A small self-supervised image encoder, trained from scratch: activation squared_relu, 25200 steps.
Rows from block 4 of a small self-supervised image encoder, named by matrix and row number. Rows with one number belong to one neuron. Each number is 50 + 12 x the weight over its row's rms, rounded and kept within 0 to 99. All counts start at 0. After the name is the row's rms in percent of the matrix's.
After each neuron's rows are labels from the 100 images, of 14976, where the neuron reaches its highest value: "patch colour" is the nearest of a few named colours to the mean colour under the peak. Only what is clearly more common there than usual is listed. The data: scattered letters and digits in many colours. In brackets: how many of the 100.
# fc1: MLP up (model.blocks.4.mlp.fc1.weight, 768x192), inputs 0-95
# fc2: MLP down (model.blocks.4.mlp.fc2.weight, 192x768, transposed), outputs 0-95

fc1.29 049:68 62 44 54 45 51 53 63 46 61 50 57 60 59 61 59 66 62 52 36 62 54 46 73 55 54 73 49 43 60 56 50 54 55 29 48 38 42 57 65 41 60 42 41 33 52 53 42 65 41 57 78 55 29 74 26 29 45 47 40 60 41 46 66 34 59 37 49 58 43 55 52 38 40 52 57 41 68 52 47 56 55 37 61 41 50 69 56 31 38 59 31 79 60 47 41
fc2.29 044:33 47 44 52 57 49 58 31 54 53 43 63 34 47 54 41 53 51 57 33 25 42 45 58 60 35 41 51 38 39 56 52 70 35 46 72 47 49 48 19 58 53 50 44 45 54 48 68 34 60 61 30 31 52 33 56 66 69 62 53 60 68 32 56 63 58 50 49 63 70 30 39 59 56 56 67 40 36 47 70 57 69 67 52 57 52 40 54 56 35 57 55 63 52 54 53
patch colour: white (61)

fc1.592 042:53 47 35 37 63 57 43 29 50 18 47 51 18 52 66 41 50 47 79 58 69 55 56 44 48 59 44 48 47 61 55 36 24 51 41 61 41 54 66 42 32 66 60 52 35 62 53 46 62 46 52 47 56 62 58 55 52 33 28 65 57 62 43 42 44 21 50 42 33 44 41 41 57 35 42 58 47 33 79 60 47 54 45 55 43 46 45 52 35 86 43 38 28 51 65 68
fc2.592 045:44 47 55 72 40 40 47 63 54 42 43 59 50 39 53 60 54 51 28 45 61 37 49 37 36 63 45 35 44 52 42 63 53 53 49 33 42 40 50 59 69 46 33 53 70 43 54 61 33 45 62 68 67 29 32 57 50 54 57 49 57 52 51 59 52 62 50 43 71 39 35 63 69 48 59 30 51 69 46 41 38 33 44 40 21 65 55 30 47 42 69 57 60 41 51 32
patch colour: brown (67)

fc1.731 058:45 64 41 47 55 63 57 45 68 60 49 57 70 50 42 58 62 28 48 62 56 37 31 56 69 56 79 50 59 63 49 14 45 43 54 45 65 52 39 36 50 59 57 50 43 57 60 41 67 57 44 29 40 61 55 26 40 41 47 28 55 67 66 59 61 38 47 30 47 51 48 67 54 29 59 68 49 45 55 53 43 45 44 59 39 48 52 49 42 63 55 54 57 58 52 28
fc2.731 056:51 39 62 57 71 57 49 58 32 49 37 39 50 55 58 46 51 59 32 61 68 55 60 44 53 38 52 36 49 72 42 66 61 38 53 49 45 53 54 65 29 56 55 37 66 56 38 55 47 49 63 58 66 14 64 52 60 57 49 29 51 59 26 47 57 43 52 35 53 54 38 51 60 65 49 35 64 69 36 24 46 56 34 34 31 49 59 46 85 48 47 48 46 66 64 43
patch colour: white (61)

fc1.354 011:55 54 56 48 48 58 20 37 40 51 52 46 42 28 55 60 49 22 50 35 24 59 60 59 64 62 25 40 57 50 58 44 53 54 57 33 42 64 43 41 64 50 49 61 33 50 59 85 42 34 44 58 50 38 40 64 40 31 51 67 64 29 54 43 75 50 55 50 76 46 43 50 59 57 52 33 34 54 39 46 34 36 71 37 59 36 58 68 60 63 59 56 44 57 30 59
fc2.354 017:37 41 38 65 34 56 63 44 40 63 53 60 36 68 48 42 29 68 57 46 55 50 63 54 38 22 45 67 55 49 54 34 70 37 56 56 37 38 50 46 35 62 26 44 39 48 59 37 43 43 38 61 64 56 63 52 63 55 48 59 25 52 49 33 54 42 41 39 48 44 33 69 53 52 36 67 47 35 52 35 63 62 26 38 47 57 40 51 54 70 49 65 40 50 64 25
patch colour: green (30)

fc1.76 037:41 64 67 59 47 46 36 58 69 57 52 50 44 42 46 50 55 42 66 50 54 65 47 47 50 51 59 30 49 40 48 58 36 39 58 43 46 57 37 58 43 42 41 45 49 60 67 33 49 58 46 45 46 28 48 43 38 14 42 62 41 34 61 58 52 61 67 54 60 70 46 68 44 56 53 54 42 42 57 38 62 60 49 44 35 42 52 68 42 75 56 53 35 61 57 59
fc2.76 038:47 59 42 58 54 62 59 63 41 37 38 44 54 47 69 54 54 66 41 63 58 32 39 49 51 45 49 69 41 37 50 39 44 44 30 66 53 57 82 48 48 39 53 61 66 25 58 63 58 53 51 61 66 66 61 63 54 65 45 57 60 49 43 58 57 45 45 43 52 37 55 37 38 51 49 44 21 68 53 31 34 42 43 47 62 54 51 41 54 46 60 37 40 60 66 27
patch colour: brown (74)

fc1.159 078:65 61 54 34 18 40 40 48 54 39 58 73 50 31 38 44 53 27 59 36 50 41 53 74 74 55 61 29 52 44 71 45 47 33 67 72 55 42 48 49 69 47 39 51 51 56 33 51 52 38 46 46 40 54 42 54 41 68 55 76 32 44 45 47 72 67 47 25 65 50 49 34 68 47 55 49 44 46 44 43 57 50 50 51 61 63 52 52 63 54 56 52 55 46 32 38
fc2.159 085:49 74 36 75 44 54 61 40 22 65 58 41 47 56 49 37 55 59 62 83 42 47 27 41 38 42 50 81 35 39 43 59 65 63 40 40 39 69 52 54 63 51 63 34 51 43 71 58 36 42 50 53 45 49 65 58 39 47 38 38 41 41 54 50 37 33 56 60 36 62 36 62 58 43 31 40 42 44 72 53 59 51 53 57 35 58 54 59 49 72 29 57 59 51 54 69
patch colour: green (29)

fc1.115 145:56 45 56 68 70 50 39 55 71 51 47 47 35 50 42 31 36 28 42 65 59 62 74 42 59 41 43 55 31 41 68 70 52 50 57 38 53 24 46 54 05 61 35 62 54 47 33 60 52 63 46 59 64 48 45 60 49 67 52 55 41 45 45 50 54 48 31 26 66 49 58 26 61 47 23 50 53 35 46 47 66 63 47 40 59 44 57 53 37 74 39 50 40 58 53 70
fc2.115 130:53 43 32 53 55 59 27 71 36 44 41 67 67 25 44 59 70 47 57 64 50 37 47 43 44 51 39 55 45 60 48 42 55 64 38 47 25 17 60 53 63 56 59 43 57 62 54 62 74 53 53 45 30 18 58 52 60 69 60 49 42 67 51 39 62 60 40 39 58 18 60 45 43 34 54 52 63 49 30 62 35 48 35 58 66 68 32 55 61 52 40 56 60 61 51 37
patch colour: pink (59); grey (26)

fc1.174 130:51 41 46 57 50 36 57 50 66 41 83 61 78 62 49 47 65 61 48 55 60 50 50 35 45 31 58 57 73 57 49 38 37 60 19 42 69 52 65 28 45 47 47 86 53 39 42 41 49 53 50 52 64 38 19 61 61 39 49 32 46 60 38 34 52 25 56 69 53 60 32 51 38 45 41 51 63 42 67 51 53 48 53 53 34 65 55 24 63 33 40 66 58 62 43 65
fc2.174 136:56 27 55 52 52 34 67 72 35 57 35 44 56 32 30 39 38 43 48 55 38 66 74 59 50 29 54 51 48 65 70 58 43 51 50 57 41 38 59 47 63 58 49 53 59 42 60 56 32 49 44 49 36 45 48 35 27 63 48 63 62 50 46 58 38 44 44 43 55 53 39 37 35 47 59 76 53 54 57 40 42 77 43 35 62 45 35 52 38 56 47 37 74 54 42 40
patch colour: pink (45); grey (29)

fc1.459 023:65 26 54 59 34 45 59 51 49 51 33 48 59 35 66 62 59 32 60 42 17 84 39 56 29 58 37 50 62 61 54 62 42 54 46 34 42 56 42 54 43 53 51 61 33 54 32 55 77 43 50 45 54 47 68 44 30 50 45 65 66 70 42 52 55 53 50 24 50 41 36 55 35 52 25 57 28 55 74 50 58 50 41 53 41 38 49 51 35 28 37 30 67 60 59 31
fc2.459 026:46 61 44 28 61 60 67 58 59 52 68 43 47 79 27 37 46 43 44 36 21 44 53 44 70 36 40 54 27 54 44 38 39 49 39 64 71 64 55 67 51 43 54 60 45 58 60 52 56 53 56 41 38 53 46 57 42 59 52 63 67 39 46 67 35 58 29 72 45 70 66 56 46 61 48 67 63 50 48 66 39 52 39 38 54 54 53 57 54 68 47 63 54 66 19 74
patch colour: white (54)

fc1.287 162:58 51 57 50 65 59 55 49 62 36 63 44 44 65 46 40 57 39 40 35 47 35 64 52 55 61 48 18 69 56 43 53 40 32 63 62 35 60 46 41 54 57 45 66 40 54 71 55 41 38 44 56 65 57 54 52 53 85 53 42 44 69 59 39 53 67 41 37 45 36 54 25 46 32 67 43 74 62 74 55 65 61 55 39 53 69 45 50 68 50 54 47 63 62 42 43
fc2.287 179:46 45 51 48 58 49 60 59 54 55 50 48 55 51 54 42 58 55 41 51 71 44 69 39 37 60 42 38 48 44 36 57 39 32 41 55 50 39 52 55 57 49 58 48 38 39 48 76 52 62 65 41 45 49 69 39 29 43 50 37 42 35 71 42 47 31 46 41 59 59 45 36 47 71 56 58 54 27 60 48 26 45 41 74 41 43 61 43 54 55 58 44 29 37 65 62
patch colour: green (41)

fc1.415 026:30 45 70 50 59 57 53 56 47 60 54 42 58 50 41 48 60 47 44 52 19 56 51 51 55 46 63 41 41 55 46 49 42 34 53 32 53 60 37 44 42 29 43 51 22 66 34 41 59 45 62 47 36 54 46 47 41 60 47 39 30 48 33 55 61 42 39 70 51 44 56 53 48 37 05 38 52 55 50 56 63 61 58 29 76 41 56 55 51 33 58 57 53 52 40 70
fc2.415 030:46 50 27 63 25 70 48 62 37 27 49 40 60 42 49 59 61 41 48 49 59 48 44 36 42 51 42 49 61 44 56 21 61 45 60 54 54 44 64 56 50 50 47 40 55 49 57 38 48 49 59 32 56 47 41 38 66 49 39 64 59 54 49 35 40 50 48 63 55 52 40 52 65 51 65 64 47 52 49 42 55 48 56 83 55 61 52 41 62 65 53 48 49 48 48 32
patch colour: black (64)

fc1.276 023:47 35 41 59 49 73 57 68 41 47 53 36 44 61 45 77 62 55 64 52 57 47 54 62 52 36 45 61 52 71 58 39 55 45 28 55 67 39 45 48 47 54 56 36 29 40 36 35 29 58 69 51 56 59 38 49 34 54 51 34 31 39 51 49 74 20 47 56 59 35 51 36 70 54 41 46 46 26 54 42 61 37 54 62 54 44 38 62 33 54 46 31 50 40 47 51
fc2.276 028:38 62 52 42 80 38 69 28 41 42 50 63 53 54 49 54 41 47 61 51 38 38 46 55 49 57 53 79 58 42 57 41 33 71 53 59 32 62 50 49 47 56 46 51 45 71 45 62 73 51 55 41 24 42 58 34 61 55 48 57 67 69 51 52 42 77 59 46 51 39 54 42 48 40 64 48 47 51 43 60 37 33 50 50 39 80 52 50 56 56 42 71 38 70 61 43
patch colour: white (55)

fc1.357 061:51 71 35 65 55 57 31 52 44 59 53 69 68 54 38 22 42 66 30 58 31 51 64 67 57 61 36 41 33 46 68 56 60 59 45 69 60 27 73 49 46 43 69 42 34 49 46 54 34 53 74 51 30 47 51 56 54 44 57 56 34 67 37 34 48 16 70 61 51 51 42 61 42 30 56 58 41 53 52 26 46 43 27 66 52 25 56 40 61 53 36 48 62 37 40 42
fc2.357 062:55 46 51 14 51 38 65 55 35 46 60 54 47 36 57 48 39 39 53 36 24 63 33 34 43 46 54 71 53 50 36 54 54 54 43 41 57 38 41 41 54 61 58 58 52 77 40 40 53 56 62 46 63 23 43 15 59 53 59 61 43 35 48 64 44 67 43 37 60 45 48 45 54 93 45 59 66 47 58 69 37 61 50 41 32 59 54 55 57 44 65 37 77 66 61 38
patch colour: black (94)

fc1.581 135:54 55 42 49 29 53 37 72 56 34 37 50 45 60 47 57 24 64 42 18 55 58 46 52 35 58 49 72 64 61 63 39 50 26 52 53 46 56 40 45 59 65 61 40 61 59 37 52 77 38 60 48 29 62 26 34 63 57 69 48 36 52 47 53 68 54 51 63 50 47 57 60 59 82 30 47 58 34 52 45 48 39 48 41 40 55 38 55 50 52 69 70 56 61 40 44
fc2.581 130:55 59 55 43 47 46 66 50 52 52 59 52 54 50 26 81 69 47 47 54 76 44 47 67 60 51 77 43 63 38 32 56 37 65 35 44 65 44 54 44 40 80 44 77 37 54 56 47 53 52 57 64 45 48 63 56 21 63 36 66 60 56 46 38 73 56 54 52 49 46 47 33 66 43 69 55 57 30 57 43 63 44 45 40 45 57 43 29 50 29 43 55 50 57 66 48
patch colour: white (60)

fc1.381 158:55 66 69 48 55 54 58 47 49 54 58 32 70 44 76 58 33 46 51 42 39 65 50 39 57 46 34 47 46 47 48 50 48 25 64 45 57 55 57 48 58 61 16 54 50 47 70 72 53 48 47 54 55 28 44 49 75 31 54 34 53 49 40 69 79 49 56 50 55 48 64 47 51 63 72 36 57 56 46 24 68 45 56 47 52 54 57 58 65 49 63 57 58 63 70 36
fc2.381 182:42 39 49 53 44 45 51 43 38 29 62 56 34 54 48 49 64 40 60 50 28 71 48 48 25 56 48 70 38 45 57 37 39 44 49 63 65 34 38 50 24 46 62 51 52 66 35 41 61 63 47 57 34 37 66 40 66 62 43 34 42 39 35 50 45 42 53 62 37 37 57 45 31 70 44 57 53 74 55 43 50 61 74 80 56 58 30 57 25 69 25 64 49 40 42 53
patch colour: brown (57)

fc1.518 022:65 43 44 39 31 40 41 46 42 55 55 55 37 56 59 72 44 29 57 54 53 54 25 64 53 40 66 32 48 31 40 64 36 49 56 38 27 75 30 41 37 45 66 54 43 49 47 51 56 66 58 69 42 60 41 42 49 69 51 66 42 44 54 70 35 45 66 37 59 48 43 33 61 55 58 46 47 59 66 64 44 77 66 44 59 31 49 49 35 75 45 51 61 42 39 67
fc2.518 023:30 56 59 56 51 65 60 61 27 50 25 39 61 40 52 36 44 64 31 45 57 69 71 49 45 44 69 53 56 52 40 68 55 51 49 40 77 67 46 51 37 58 59 39 55 49 82 37 44 55 59 44 60 40 48 53 53 49 54 36 59 60 47 39 66 53 51 57 49 71 74 63 57 45 46 59 55 33 52 61 56 40 31 51 27 79 38 50 58 44 52 31 55 79 63 36
patch colour: white (51)

fc1.612 079:42 54 56 35 53 23 41 46 61 43 56 62 39 67 34 45 55 65 40 65 54 57 46 42 59 60 15 53 62 48 33 41 52 60 47 50 44 41 65 60 55 86 59 72 56 61 48 44 50 57 62 46 44 52 43 32 55 37 37 41 66 28 27 38 44 61 43 50 29 71 43 59 38 53 76 45 64 49 40 46 63 26 63 31 58 66 37 37 53 59 60 62 39 54 73 31
fc2.612 072:54 39 35 43 42 69 43 53 49 37 18 52 57 44 61 60 52 44 56 50 35 49 59 49 45 44 44 30 58 54 55 56 56 59 50 39 54 42 50 48 62 37 57 58 77 47 48 45 60 45 61 37 42 47 55 27 35 69 52 51 54 69 61 47 48 42 63 64 71 44 54 47 43 39 35 47 69 42 46 41 65 54 35 77 76 35 46 51 55 49 50 47 58 46 47 66
patch colour: brown (62)

fc1.682 133:40 57 62 42 58 59 50 69 48 31 57 62 55 36 56 60 68 41 39 56 49 59 50 58 51 49 80 59 68 58 33 41 68 50 48 41 75 37 47 32 60 57 44 55 43 55 53 49 35 62 51 56 68 59 49 68 65 43 50 64 60 37 56 52 48 44 41 34 42 64 52 66 42 46 57 63 40 35 41 38 55 52 44 62 69 46 62 52 46 46 50 30 41 48 45 56
fc2.682 127:36 55 37 39 36 50 50 25 57 60 67 57 68 52 36 47 45 78 64 64 42 29 32 40 47 56 42 46 38 39 53 40 39 30 65 40 49 59 21 66 62 23 56 38 70 50 68 53 61 60 46 50 37 40 43 39 36 47 57 52 45 58 33 53 60 66 33 58 63 52 36 49 44 52 41 50 84 63 48 58 61 45 39 46 49 71 49 49 45 44 54 53 56 69 60 46
patch colour: brown (62)

fc1.140 028:57 59 48 54 46 69 45 42 35 76 47 64 48 54 37 43 79 70 51 48 46 39 48 47 44 53 48 44 71 62 48 48 61 53 57 56 49 69 34 32 45 41 48 59 41 61 41 29 51 42 48 56 45 40 42 53 47 46 68 67 19 48 67 49 63 54 56 30 34 33 31 59 59 35 54 48 55 49 59 54 56 60 41 50 41 51 61 50 78 65 57 41 53 54 33 39
fc2.140 028:48 47 48 52 65 33 50 58 56 59 58 46 57 72 52 55 44 46 59 64 58 55 41 77 54 65 62 64 49 36 18 63 37 44 48 58 60 29 61 38 54 66 34 47 51 47 49 84 46 63 64 52 40 38 45 39 44 55 54 51 65 48 53 66 48 35 43 66 65 61 52 39 47 48 57 45 39 56 54 39 44 55 59 36 49 56 30 47 47 47 48 47 48 61 68 27
patch colour: pink (52)

fc1.180 020:64 55 52 65 60 53 87 39 54 49 37 43 49 49 52 56 65 46 74 35 74 41 52 50 38 65 55 71 63 44 42 52 28 44 29 59 55 48 37 60 44 73 78 35 44 52 76 35 46 50 53 55 58 55 37 57 50 51 36 63 22 67 48 54 48 43 56 45 63 36 41 54 59 57 52 38 66 78 43 57 61 47 64 65 49 77 54 58 60 41 61 74 27 42 52 40
fc2.180 023:51 54 66 32 24 38 37 50 59 75 54 57 52 48 52 65 54 49 48 61 25 39 50 54 47 36 45 37 62 57 67 46 65 65 56 75 55 41 51 55 65 61 37 42 50 55 55 42 45 44 55 46 39 40 54 40 38 64 64 44 55 40 57 50 48 48 37 54 66 49 52 33 54 41 31 37 52 35 59 47 38 38 49 46 48 55 59 66 63 56 47 40 60 63 60 44
patch colour: white (67)

fc1.12 157:65 56 34 52 45 35 52 49 42 37 68 57 45 60 55 36 56 58 49 50 31 54 53 53 47 79 57 40 54 53 49 49 69 28 38 61 27 53 45 74 55 34 55 56 41 74 60 44 43 43 56 42 52 67 54 33 56 51 33 49 50 45 55 45 35 62 42 39 48 30 77 41 65 41 59 39 68 48 53 36 57 43 55 36 63 55 49 61 72 49 56 63 58 69 35 60
fc2.12 148:68 44 59 31 51 55 49 42 52 50 47 41 49 49 73 55 54 65 64 54 65 43 69 40 43 50 34 33 57 69 49 38 46 38 57 73 64 65 51 39 55 37 26 40 49 38 44 32 56 55 50 52 67 53 40 40 48 60 47 38 30 60 43 43 50 33 29 52 56 47 72 42 44 57 68 68 50 45 65 40 66 52 53 45 54 61 38 44 62 47 47 28 39 48 60 36
patch colour: green (43)

fc1.33 093:64 45 36 49 48 27 65 30 33 42 45 80 71 43 84 25 59 48 65 48 48 40 45 17 69 56 48 55 46 50 47 45 46 40 37 50 39 57 62 59 32 52 65 52 61 51 53 39 60 42 38 56 47 56 50 45 61 60 76 31 48 52 46 47 70 34 59 37 49 46 41 75 57 40 56 57 37 35 46 56 30 51 50 51 46 64 36 52 63 25 58 41 67 52 34 34
fc2.33 095:53 59 65 41 47 65 61 38 30 47 47 45 44 26 39 49 50 48 43 72 30 44 63 67 60 42 62 33 53 59 64 49 56 50 60 68 43 63 58 39 55 54 35 57 70 54 65 53 39 37 54 36 42 38 57 44 54 68 40 63 59 72 22 41 24 40 54 40 52 54 52 55 59 45 31 42 33 52 52 59 75 41 69 55 74 43 43 67 38 37 39 68 50 60 48 32
patch colour: black (83)

fc1.52 063:58 54 41 54 55 63 33 50 33 39 61 69 49 48 59 47 40 36 34 49 53 54 45 47 33 48 70 70 30 59 46 32 31 50 43 41 31 60 59 41 36 43 65 56 44 56 59 52 41 40 46 64 48 32 43 57 48 43 43 44 55 62 31 47 41 47 48 54 57 66 49 37 37 35 58 41 38 49 89 39 61 51 42 31 45 73 76 51 42 50 51 43 56 46 58 40
fc2.52 061:54 32 58 34 38 39 42 52 53 39 55 21 33 43 34 55 67 43 30 44 59 51 62 58 52 33 53 46 58 20 64 50 65 66 52 66 44 52 44 57 51 64 56 63 52 47 54 74 48 46 32 42 49 47 41 41 61 58 65 62 66 28 52 52 62 43 44 70 46 52 51 59 45 62 60 48 59 47 47 67 57 56 45 63 46 42 52 54 53 48 60 44 36 66 75 61
patch colour: black (60)

fc1.14 071:35 49 78 16 53 65 57 58 48 55 53 56 49 48 48 51 53 36 64 50 25 81 48 62 67 51 55 63 39 39 41 53 49 47 59 69 43 57 40 60 53 57 57 47 26 47 68 76 45 43 71 50 53 44 67 60 59 46 10 46 29 40 45 56 42 36 32 52 63 72 37 42 58 50 49 64 74 46 42 54 55 52 57 46 57 53 29 60 52 41 56 54 63 43 51 38
fc2.14 066:51 45 49 33 50 33 55 45 30 31 33 42 46 60 29 64 56 65 34 49 58 40 58 35 52 49 69 50 68 29 51 70 61 47 41 28 48 49 42 55 50 42 59 42 62 66 55 43 43 50 33 68 57 63 44 41 57 64 76 56 68 47 34 41 55 62 56 50 41 49 42 64 41 45 37 52 73 62 40 54 54 31 38 40 43 52 60 33 54 54 36 51 32 66 58 48
patch colour: black (67)

fc1.16 036:44 35 66 63 44 42 79 51 45 23 50 51 42 72 55 64 43 41 59 46 43 72 40 35 41 40 50 47 72 47 71 47 42 55 70 40 46 41 52 55 64 55 48 38 52 48 40 20 52 57 58 45 63 45 36 78 63 47 39 59 47 66 74 50 64 49 52 75 65 38 42 38 58 44 44 46 46 55 79 76 54 40 50 46 40 37 53 50 34 38 65 60 56 40 61 33
fc2.16 034:69 87 27 48 71 68 46 40 28 58 31 68 55 53 51 42 49 53 45 60 54 41 57 51 37 56 49 40 62 64 47 59 39 54 69 49 32 61 28 45 63 52 49 53 45 51 46 59 34 42 49 54 31 60 60 45 54 54 54 38 58 42 54 47 47 48 46 39 51 46 55 72 41 48 54 56 37 41 33 28 52 45 39 71 53 66 43 39 54 53 56 54 59 35 33 41
patch colour: grey (44)

fc1.176 016:54 46 45 51 53 57 62 51 55 58 59 56 49 44 56 51 51 54 58 32 75 38 44 41 57 48 60 63 44 55 60 49 62 55 59 35 45 50 71 36 46 41 51 31 71 56 31 25 68 56 46 36 69 56 30 40 42 50 43 28 71 53 35 46 74 55 45 72 52 51 64 63 30 40 58 65 53 56 52 49 34 46 53 51 45 48 56 52 46 21 75 41 73 52 66 69
fc2.176 020:44 44 50 45 46 35 68 41 54 55 39 64 46 71 37 35 51 35 51 52 26 40 50 44 58 60 45 29 45 57 22 31 52 52 69 50 68 66 52 63 54 67 31 64 43 57 73 65 62 54 45 48 40 59 46 49 38 43 68 53 29 47 46 55 32 60 55 44 69 38 27 57 67 45 59 62 55 64 34 61 64 41 49 52 63 32 45 49 59 45 30 56 57 45 55 40
patch colour: black (66)

fc1.608 020:44 59 42 65 50 54 17 38 40 43 54 45 52 52 53 42 41 51 46 57 41 62 37 33 44 48 56 41 65 59 33 43 41 68 41 64 67 40 69 30 42 54 69 48 27 59 61 65 48 38 57 52 60 50 62 48 54 47 36 64 40 56 59 53 66 55 68 52 30 73 62 59 24 27 47 50 64 88 37 61 38 60 55 42 46 39 43 58 42 47 62 38 44 44 63 71
fc2.608 023:44 44 59 52 37 41 60 55 69 34 46 60 33 54 28 60 55 42 44 45 32 50 48 68 36 56 42 71 48 56 50 60 58 35 38 46 69 70 40 56 62 52 46 63 49 24 56 51 59 66 49 46 65 70 66 40 63 49 54 54 62 72 48 59 52 43 32 58 55 43 34 51 57 79 37 41 60 43 55 55 63 36 46 57 40 63 71 49 59 57 66 49 50 80 30 37
patch colour: black (69)

fc1.709 107:66 51 23 41 43 56 24 48 62 50 59 67 36 31 33 54 41 69 58 45 36 79 40 51 45 57 46 58 70 56 44 64 40 36 51 56 38 70 35 48 57 48 37 43 74 30 33 47 44 52 52 60 44 40 55 56 63 41 37 40 77 53 34 46 46 57 58 54 48 51 42 51 56 74 47 58 74 79 51 34 53 43 54 60 52 42 28 58 63 44 45 46 61 43 50 46
fc2.709 101:63 39 51 62 50 37 80 42 22 57 39 54 51 53 62 52 53 59 46 44 67 44 35 40 47 65 58 37 14 43 43 32 50 58 57 47 45 38 54 50 37 61 44 42 82 45 53 74 30 59 54 30 57 67 43 43 50 41 59 35 18 47 70 59 53 48 54 52 52 50 74 66 43 58 43 54 56 35 39 56 47 63 59 46 57 46 61 53 45 51 43 35 34 39 47 46
patch colour: brown (52)

fc1.40 154:54 58 45 42 36 49 39 39 42 65 58 44 61 56 43 34 49 51 72 54 56 33 68 62 35 66 50 27 46 55 26 32 55 59 55 44 49 38 49 54 28 39 35 51 55 51 71 57 54 45 52 54 38 52 51 48 63 50 43 60 48 51 54 33 64 71 55 49 39 56 68 67 45 53 55 63 68 40 74 47 57 53 61 53 32 43 48 45 37 41 50 34 26 61 70 57
fc2.40 157:40 46 35 55 58 40 63 48 44 41 55 41 41 42 65 55 41 32 43 55 58 44 37 42 40 44 22 60 43 38 58 65 69 45 51 27 49 40 86 48 52 58 56 60 45 29 53 43 27 51 43 34 59 62 39 43 45 29 65 58 58 48 56 45 37 21 45 26 57 39 31 72 53 57 59 60 40 52 43 46 45 56 52 50 35 53 53 46 48 49 42 59 52 37 27 66
patch colour: brown (38); green (26)

fc1.544 150:51 55 57 26 51 49 48 53 48 53 35 68 41 52 52 41 52 72 34 37 69 62 45 81 76 54 44 46 63 52 26 54 57 48 60 45 36 65 46 43 53 38 44 54 61 49 72 34 55 27 52 52 67 56 36 57 55 53 46 28 34 33 39 45 54 45 40 44 58 49 35 54 52 59 69 53 32 62 47 43 58 47 60 24 22 28 34 51 59 54 50 48 54 47 55 26
fc2.544 174:37 48 43 47 46 52 61 33 33 53 50 39 37 58 46 51 41 65 54 62 64 32 52 42 47 56 36 57 36 68 55 40 35 48 43 29 45 57 59 74 40 59 67 64 54 61 56 52 36 73 49 37 52 58 40 31 40 61 41 53 49 47 82 33 49 40 62 75 63 48 66 54 31 27 25 40 60 73 52 52 39 53 38 39 57 72 60 73 37 65 75 51 52 50 19 62
patch colour: grey (34)

fc1.757 144:68 55 44 66 41 21 47 31 34 68 51 45 38 54 48 44 68 34 34 52 49 49 55 44 61 37 45 61 42 36 57 38 84 69 35 70 39 46 53 53 60 62 67 38 45 39 57 64 67 49 47 50 34 36 37 27 49 56 68 34 66 52 50 47 53 77 53 25 61 37 35 53 39 55 52 65 54 54 69 39 46 41 53 37 65 48 38 53 69 49 45 37 46 48 62 54
fc2.757 135:48 45 59 42 62 65 56 49 53 52 48 36 32 54 36 58 57 68 45 49 36 51 62 47 72 61 68 80 48 36 54 53 63 38 54 45 67 48 40 40 44 71 59 41 38 43 55 50 55 64 64 48 56 29 49 47 60 49 58 66 56 46 51 52 51 35 39 95 32 20 49 29 64 61 55 41 70 64 51 64 51 65 58 47 60 53 48 60 30 68 36 51 47 39 51 16
patch colour: pink (45)

fc1.18 014:53 47 48 74 72 67 76 41 53 41 55 64 37 47 45 72 44 56 46 25 60 29 58 50 59 42 39 48 37 59 59 54 38 64 47 46 42 46 49 35 50 58 43 63 34 58 33 37 62 49 53 54 63 32 48 47 42 49 38 64 32 65 52 26 48 40 50 55 42 35 66 32 38 44 45 57 52 40 57 66 48 35 55 45 49 49 43 44 50 41 43 62 53 63 39 62
fc2.18 019:47 60 37 27 49 55 30 40 50 39 36 32 49 62 46 32 47 39 66 47 52 39 52 47 66 52 48 45 56 52 55 41 77 23 44 46 55 50 46 62 51 61 50 58 66 32 32 57 44 69 67 71 38 36 47 64 42 52 45 30 47 45 53 51 67 49 42 37 65 56 27 49 68 57 58 47 55 57 55 49 43 62 49 70 57 37 65 54 31 35 74 38 42 35 61 55
patch colour: black (63); brown (35)

fc1.151 043:53 55 45 51 29 56 59 45 62 50 66 64 57 48 35 83 44 28 39 51 43 42 57 48 42 51 46 43 44 51 53 43 37 37 33 57 50 52 56 44 44 46 60 49 22 49 59 20 60 53 27 47 42 50 51 53 34 58 54 40 54 37 16 34 47 34 30 40 59 49 48 50 71 72 49 69 54 61 41 52 51 23 44 37 67 60 57 52 75 50 51 51 46 47 55 50
fc2.151 048:41 52 32 37 66 68 25 64 32 55 71 47 63 49 50 43 61 27 61 49 38 46 53 62 21 62 50 56 45 50 64 45 56 32 48 49 34 50 51 67 50 41 45 83 52 63 38 42 74 27 63 42 52 49 61 34 51 55 37 45 46 42 33 41 56 50 50 50 59 37 37 46 44 56 28 41 52 45 54 62 48 63 63 37 36 57 47 55 47 47 42 37 45 34 58 57
patch colour: white (83)